config.yaml
encoder_arch: "mobilenet_v1"
model: "contrastive image-text model"
dataset: "drawn branching plants"
train_examples: 36250
image_size: 32
crop_scale_min: 1
horizontal_flip: false
color_jitter: 0.2
tokenizer: "word"
vocab_size: 26
loss: "softmax"
embed_dim: 384
encoder_norm: "batchnorm"
encoder_activation: "prelu"
encoder_depths: [3, 3, 3]
encoder_kernel_size: 3
encoder_stem: "deep"
encoder_widths: [64, 128, 256]
text_encoder_causal: true
text_encoder_width: 384
text_encoder_layers: 8
text_encoder_norm: "layernorm"
text_encoder_norm_position: "pre"
text_encoder_activation: "relu"
text_encoder_mlp_ratio: 4
text_encoder_head_dim: 64
text_encoder_fused_qkv: false
text_encoder_bias: "all"
text_encoder_qk_norm: true
text_encoder_layer_scale_init: 1.0
text_encoder_parallel_block: false
text_encoder_inner_norm: false
text_encoder_drop_path: 0.05
text_encoder_positions: "rope"
init: "torch_default"
residual_init: "zero_last"
optimizer: "muon"
muon_scale: "spectral"
lr: 0.017
momentum: 0.98
nesterov: true
orthogonalizer: "polar_express"
adamw_lr_other_params: 0.00083
grad_clip: 1.0
steps: 18200
batch_size: 256
epochs: 128.5
lr_schedule: "cosine"
final_lr_fraction: 0.01
warmup_steps: 910
weight_decay: 0.02
adamw_weight_decay_other_params: 0
Rows from block 4 of the image encoder of a small contrastive image-text model, named by matrix and row number. Each number is 128 + 24 x the weight over its row's rms, rounded and kept within 0 to 255. All counts start at 0. Numbers have three digits each.
After each channel's rows are labels from the 100 images, of 14848, where the channel reaches its highest value: "strongest on" is what is common among them. Only what is clearly more common there than usual is listed. The data: drawn branching plants.
# conv: pointwise conv (encoder.blocks.4.conv.weight, 128x128x1x1), inputs 64-127

conv.106:117092172088121154106142170108098096095111127158151131111134123174098112128113085124106115151101121166162137107127106125148124108115135104164198161116145097145127102126136153137149144102084136
strongest on: autumn leaves; leaning right; green leaves

conv.63:124136115125119151144171113128142099153135134104147133154145120130123111116124133140141097124118153096130140163133133078167113136137141180120111124105134154115181100164099113116141088083138165
strongest on: autumn leaves

conv.41:121149149110103127111147119128095157095080114140156138105125096157126130127160118165132148088153101101146153132142145129148146103138109177122126105123140105086111121110123146170137098143134078
strongest on: autumn leaves; narrow; spreading

conv.40:077104122099107108142148092111134121153116121102116168162130116152149162135117208107121081078140099126112149098147114115210127131112122109129141115084095103154118116168150110118138100135078138
strongest on: two-way forks; spreading

conv.18:120127085090146125135098146106108136117141127139169124111137076089123127134152143094137142105119153141118096102150129088097112105129124155155144079139135127099120100105178130172101117145172080
strongest on: pink blossoms; spreading

conv.26:153112125135130139115117122172130192107111137140136096123144150090097105153123161075124085125126119101110139160123101128086144131124125116137093154121133147120144144160156123142112139110112078
strongest on: red berries; narrow; night

conv.4:145131135155090111146112128146098117119103097154099087155074103140172168119129173146097093057117097134130174128156136153128124096152151147148108139099176130147140108108119108131150129074128120
strongest on: two-way forks; narrow

conv.67:089133182122122113118094128169114132135108151125104167142107151134155123127119147112124137121133079112139136105137096149160113099088148160130164111159066156138145140140090080137137124079130127
strongest on: two-way forks; leaning right; narrow

conv.42:070128158113072136113120114116125118112139149110091181123138133148110103164148132120121110124154130155147084143147104143107120119119140181166130128144131163115106111099102129112130137107102102
strongest on: autumn leaves; leaning right

conv.123:102130111102139103111127167138151124177126188134133101111124080114148142138107148148116154061124089146125113077144147181096178134113133109125129165127124133132113157101149142133107119127131125
strongest on: autumn leaves; leaning left; drooping

conv.103:123107131168151147140111128114128125161145150137083089142112137141115171170095083166125151104135119124135137131097128131100132116112143128108141166134100141103183179100154129117110102119158098
strongest on: autumn leaves; drooping; leaning left

conv.93:162136118107105111118145129108168135123163147120152097115080128108132138172123131094153150149119153118124127116164175125107075096164108120133141157147131149123127124083154097191128149165140087
strongest on: autumn leaves

conv.112:112089123154116122137112148097121123114123088146116104145127106120106138083121109090112136131125094168116119128115111106173092142121145087120125171168120146096144114128164099106133118154124084
strongest on: autumn leaves; leaning right; drooping

conv.30:106129123121132086111157149111110130154124142105075128152122099100146154062126130113107168136117126156140130099120113126153130143142154128094109162138110117142153150137097119132157064118145150
strongest on: autumn leaves; leaning left

conv.23:112089148104103127092116097108160041086142121149121095155146140076119145085122128129105129129122124123094117115099126108124125099127144125132112125107111187149126118103129123151126127126108095
strongest on: autumn leaves; two-way forks; narrow

conv.100:175133122121148104146122134131148138105161145154132133059100124139097156133108132153190168087097145099106090118134119098116111125122138108139106123172138110120139114109116105099133128136127084
strongest on: three-way forks; autumn leaves; leaning left

conv.49:147096131118108112146133066131132113132118117150123149194136125100117129123113109117175105113137121117105137121109123138145152117150139195130146121105116125158091098133155131133138128182163120
strongest on: autumn leaves; spreading

conv.116:148087124146148168103100157126102104167115101082156080109114121134149103138119134149127111124139133088122108076083134136160169105128100113143137097149141137163147090136143098096110149150133171
strongest on: autumn leaves

conv.35:144133111116078115110130105136120115129128103109164085097113139134094106127092134114187096136145069103114127106158092104110099171145154111116115130125119137095134083106118108157106108145171108
strongest on: autumn leaves; narrow

conv.126:115161130167121110092154088114169133150142107118101116101180120127144093083134133161136141150132124137125102134146119081162136122138100123106106175134117139097153126139130190123173136177139113
strongest on: autumn leaves

conv.55:123145144105129103132087113132144067077124114128162173119107181164130094134107133153121107114112127153150108102174080116112151132148093111099117125111120141142146129147110087210121137125110132
strongest on: autumn leaves; leaning left

conv.71:115117123149115150146159132137119118078131116134127073168150130107150179114199113135104121130157128126145122140118157127121128141131123140090096116141052109138134135167139107117129166089112130
strongest on: two-way forks; narrow; pink blossoms

conv.96:101137180131120104120100128157107131087107113125128106129143113163152143170110135100128193151174128144123076129103151125110137135148147164124155133114133170116105175116126128123166119128054104
strongest on: three-way forks; autumn leaves; leaning right

conv.92:130161098122097098169159116076117122124116104115151150138184117126118138132170089098144097118130106112130142126107158148097090137137112161157169148132122153155144139186135118125102150112115127
strongest on: two-way forks; spreading; autumn leaves

conv.102:127118128169165112128171141156109136168160095123139136137106105183154160144144147112102107102101121142140116106096112105155126129138079079110120183127142154157154115106168138130133095125098117
strongest on: leaning left

conv.62:124115142154126160159141130079116094120143113113137097120171135125131126109084139160093166118140131074158113121163117147069153102137137081140126130161105134144166156154142137125124136152147105
strongest on: autumn leaves

conv.89:140098118113158157161123098155117100142110132128128116078146097172091135142115122127155118131145136144124112153150129134091108134117103107110139165111121115121135108140140100153149157059144106
strongest on: two-way forks; spreading; leaning left

conv.90:164124136153104162113146114125130203127103132119130147094116132096107131123142114203105150135117134142150137188153144139125108125131113125123185111147103164123126110145131147123133131145151095
strongest on: red berries; narrow

conv.119:156097145110085137168140118117113086114112150121111128139111146086134098163142104150090162154125120104104133165118184109130120119136114146124201117165105161088130158101128117111123086127130139
strongest on: autumn leaves; narrow

conv.76:136158106138136098168105110109136115089154162166152168112115132107153078147134176174112149141136118109147155110114139104173167127079118142141144128097170146122125120128175101134133102116137163
strongest on: autumn leaves; narrow

conv.46:158116095131176095118132130132154113099119130120119182170132120105138148156143132166117116135130119108156139122132114105080132167144167152106137198116166133140139125151118131145101157201125173
strongest on: two-way forks; narrow; pink blossoms

conv.0:124104113122136131094144121139128127158172080102072127124092098133125118097175154104144120093128121084112159134118108134106085135129090128128129132143140132087146151151134142137128110115175112
strongest on: autumn leaves; drooping

conv.73:110120095083172128139149123109170103094157175118133129151121116119077110109105118105131100129096149131104149118179110122143141087130125115113102126101081143202197117133100110155097168127138119
strongest on: autumn leaves

conv.8:111148129088110118148146102147197092116121191110135115106152139144132116152121099123202110188142080129149172134143136103097138128139127089118152115178110121121112129124138106107141098126123149
strongest on: autumn leaves; drooping; leaning left

conv.19:095143115135111128138102129111117126113120138107115095103089084131103119125144099111128190122103114105162089098168137152170145114129091107098141153182130112128140133145131109144097130111071149
strongest on: autumn leaves; leaning left

conv.20:170131118140144131075146150160151107135111145152128167152109138106141140153123065091108127139143118111136097114179135157149166112121120147151118136095127124129081121109138134137123141129124168
strongest on: autumn leaves; narrow

conv.29:123130118148082150168116164122122110127129108103100113120132096132096124105112106127111141091144113095165123126104150127116144127106138120093113114159137121143168125081182128098160111129140115
strongest on: autumn leaves; drooping

conv.66:157142085068142103097146086135130095158117137132133118105178139117160097124102136115121077109143159124123150096111093104118168116178120107118141102090137128112109164145129129174142126123153128
strongest on: pink blossoms; narrow

conv.11:159105124132188092133175132098115119125157143143129128176121127117148158151109144177106132135123114141146124139094078135119100128128106074100126099145098102140128134131148105098136082161109112
strongest on: autumn leaves; leaning left

conv.88:123111116186112112094134142116114104110112150142119135175153125133109116083090157133102123111141131154098120128137085139179140119058130131130142124181147136092132123104165114100109114140128122
strongest on: two-way forks; spreading

conv.118:153136160122140151097142146090147128135156108091124127141127068094108141123118171145126124119114193130112103102138115106157123109094084153158136179138126114123116146145129182151106115089162160
strongest on: three-way forks; autumn leaves; leaning left

conv.94:105133099104123116140148150139129123144147127140178138128114164106138073125138173129136142131156128175160120103078138093137126172110111093164098156161130148107112110130087116158079119176112128
strongest on: two-way forks; leaning left; autumn leaves

conv.97:128127130129156143168154152137149161140146100095162100101137120144101166089161121104112129134116080129120092147145154125166128135143132141109118135126142112111131115146104147099168094186123141
strongest on: pink blossoms; narrow

conv.105:152135092122113122124150119107111141119147171075124120137114132094099101152114111187140115122110161116128108104140110124086150092126146141131173133140123113145156136120135117156166115106149120
strongest on: autumn leaves; drooping; leaning left

conv.60:142117106134101125133098113106135188180141164175144141158137164136146099155100127137114142167156141162102129079136101134127107121105126146163160113142139093099127113090129131117108138150108118
strongest on: two-way forks; drooping; pink blossoms

conv.28:167115136140124164133147097097130103130124096136086123155142104154136118137107118100203096134074116153150131133123138117097138177086107147131140102097084147123142147132140131062110096122115131
strongest on: autumn leaves; spreading

conv.110:105106119104142101105137120139118173092116139148128156139087163154144132121122093153124150116090139115142134123114136102120100131133109178147139185120129107140139094103119117127129129172139132
strongest on: two-way forks; autumn leaves; spreading

conv.124:168118130107132160120124105113074130149103154165138130116119109115132125138121082135097124141129139118120119126165112104154143148138123106155072096138135123109162119131121160140109126089146183
strongest on: two-way forks; autumn leaves; leaning left

conv.43:129085163131140099068115142165122135175094101104140141119078129183086087151131134129137125122135129120144097154141125117158154137105143133143156135098116137095122166126121154095113112110124069
strongest on: pink blossoms

conv.9:125101203117082094149080106165145121131076105120112119129124094122176109147124144075135148083122134122126141132150105128119121157168124177130162118161132151103135122205109117117119113111135134
strongest on: three-way forks; autumn leaves; drooping

conv.85:148126079123142107111130146124127187081200110090109151110134140129160145095197163123119124138113142162173122165153146173150151123093116129131104106144148134101167140125089131081156119124135106
strongest on: pink blossoms

conv.70:120092134108126098067122091119129107089127099105061126113141145185167154167113139134126137121121085104098131132128159147078132139097122099155139111104140142144130097127104114146147120126134124
strongest on: two-way forks; spreading

conv.69:092216099157107095105117116101111145135107102120159092136121156151133119120059159150135128129201111153136096096131135123118182117131104152118119169118114100127102115123114106082132124130130142
strongest on: two-way forks; narrow

conv.77:122108102134116130095127096134153123151110104154142129141090142142132138135121120109122109116134157147139152107122137148106101129137097148176125134117187143093133118142084093114133132106092129
strongest on: autumn leaves; narrow; leaning right

conv.14:118149114108141105148114145126041125116127122109131076106112129112124140160106155104032122116133151117129150126146113102123154109104160082121129124101104106152128118111119094090124079123101144
strongest on: two-way forks; autumn leaves; narrow

conv.87:128131096158171091105127135151130100186191125103109125144135135159130140155129156110113188133182141116123133119112159095121158127118119131096133096144136127128171134183138138138140102118146114
strongest on: autumn leaves; leaning left

conv.38:179125094124109123145101128103133124138108102147127121141123171111100102156116132133120123139142092115101177113123093073139120121124140118081110120132106120121166118147124179130129135102156146
strongest on: autumn leaves; leaning left; drooping

conv.36:136129158119149113130099141130144143129095154129079173151106154122139102149131133122152125113118111101112172142132113166155084147113144119132120061141156160120170124093149086131109131123144126
strongest on: two-way forks; drooping

conv.22:101128191109111106127131108126129131093109093098140109128170076148149098140136121129130139151113124111147124153135126163121124144135135150175131087139141121070161118167134161159122108102134191
strongest on: three-way forks; leaning right; autumn leaves

conv.78:097146099124126167139146088137146122157098122152149155115110147154159097112105129120122157188129141131083128097106131140097098104142125176172150118111115146081102171137132120129109108105102135
strongest on: autumn leaves

conv.37:149119123123159154116142093123109099173167093077098140121102100125119116130105112143139095147105054113124097115150138147094081123128128115145095107122122154113144146100160143119157136136086127
strongest on: two-way forks; narrow; autumn leaves

conv.81:100162157128174139086162123138124162088119120124143099106090127094128129142116140137124108096121146143121112120105100105142109117094137117144104134149150100155091110148098123115111127108114123
strongest on: three-way forks; leaning left; autumn leaves

conv.80:169255167102131124133092140169056133154092112112111113119149120134112137123133128139140129147101145148137122150108108124115144122139098144106172106151105115129114114139139130120143116116123124
strongest on: autumn leaves; night; narrow

conv.117:160138144112127165099115117138106117080107150132101125095163188173126101136128149135120107147145112108138205090117168112148112108107117139136105113141117131188156092169118091128136110116158131
strongest on: autumn leaves; leaning left

conv.64:137091138109137075190137138109154103129122130151175101108100163143122116148156132170095142151134116115165113171154167118120160141129128149132103112125138096137098102117131151106116170091119091
strongest on: autumn leaves; leaning left

conv.75:090146106134129138113117100135123126154104153128151156082129114133115112157148064132112121153150102134127106126188053104137121083124150100148111158150154104162135117085172111111114112096134101
strongest on: autumn leaves; leaning left; drooping

conv.72:114134138101094157149132165125174134135119134128161079055108110131134140145137167126093127127083163102106170130176113141139121141125143117157121095121163120123125112137169131155116117127101128
strongest on: autumn leaves; leaning right; drooping

conv.50:100111177134127119082152157155137086159111166125095125116133090162100115137142118127111102095153113183173141108116110119152135121150116120154131151118139098127145134101117147136170131093131097
strongest on: two-way forks; autumn leaves; spreading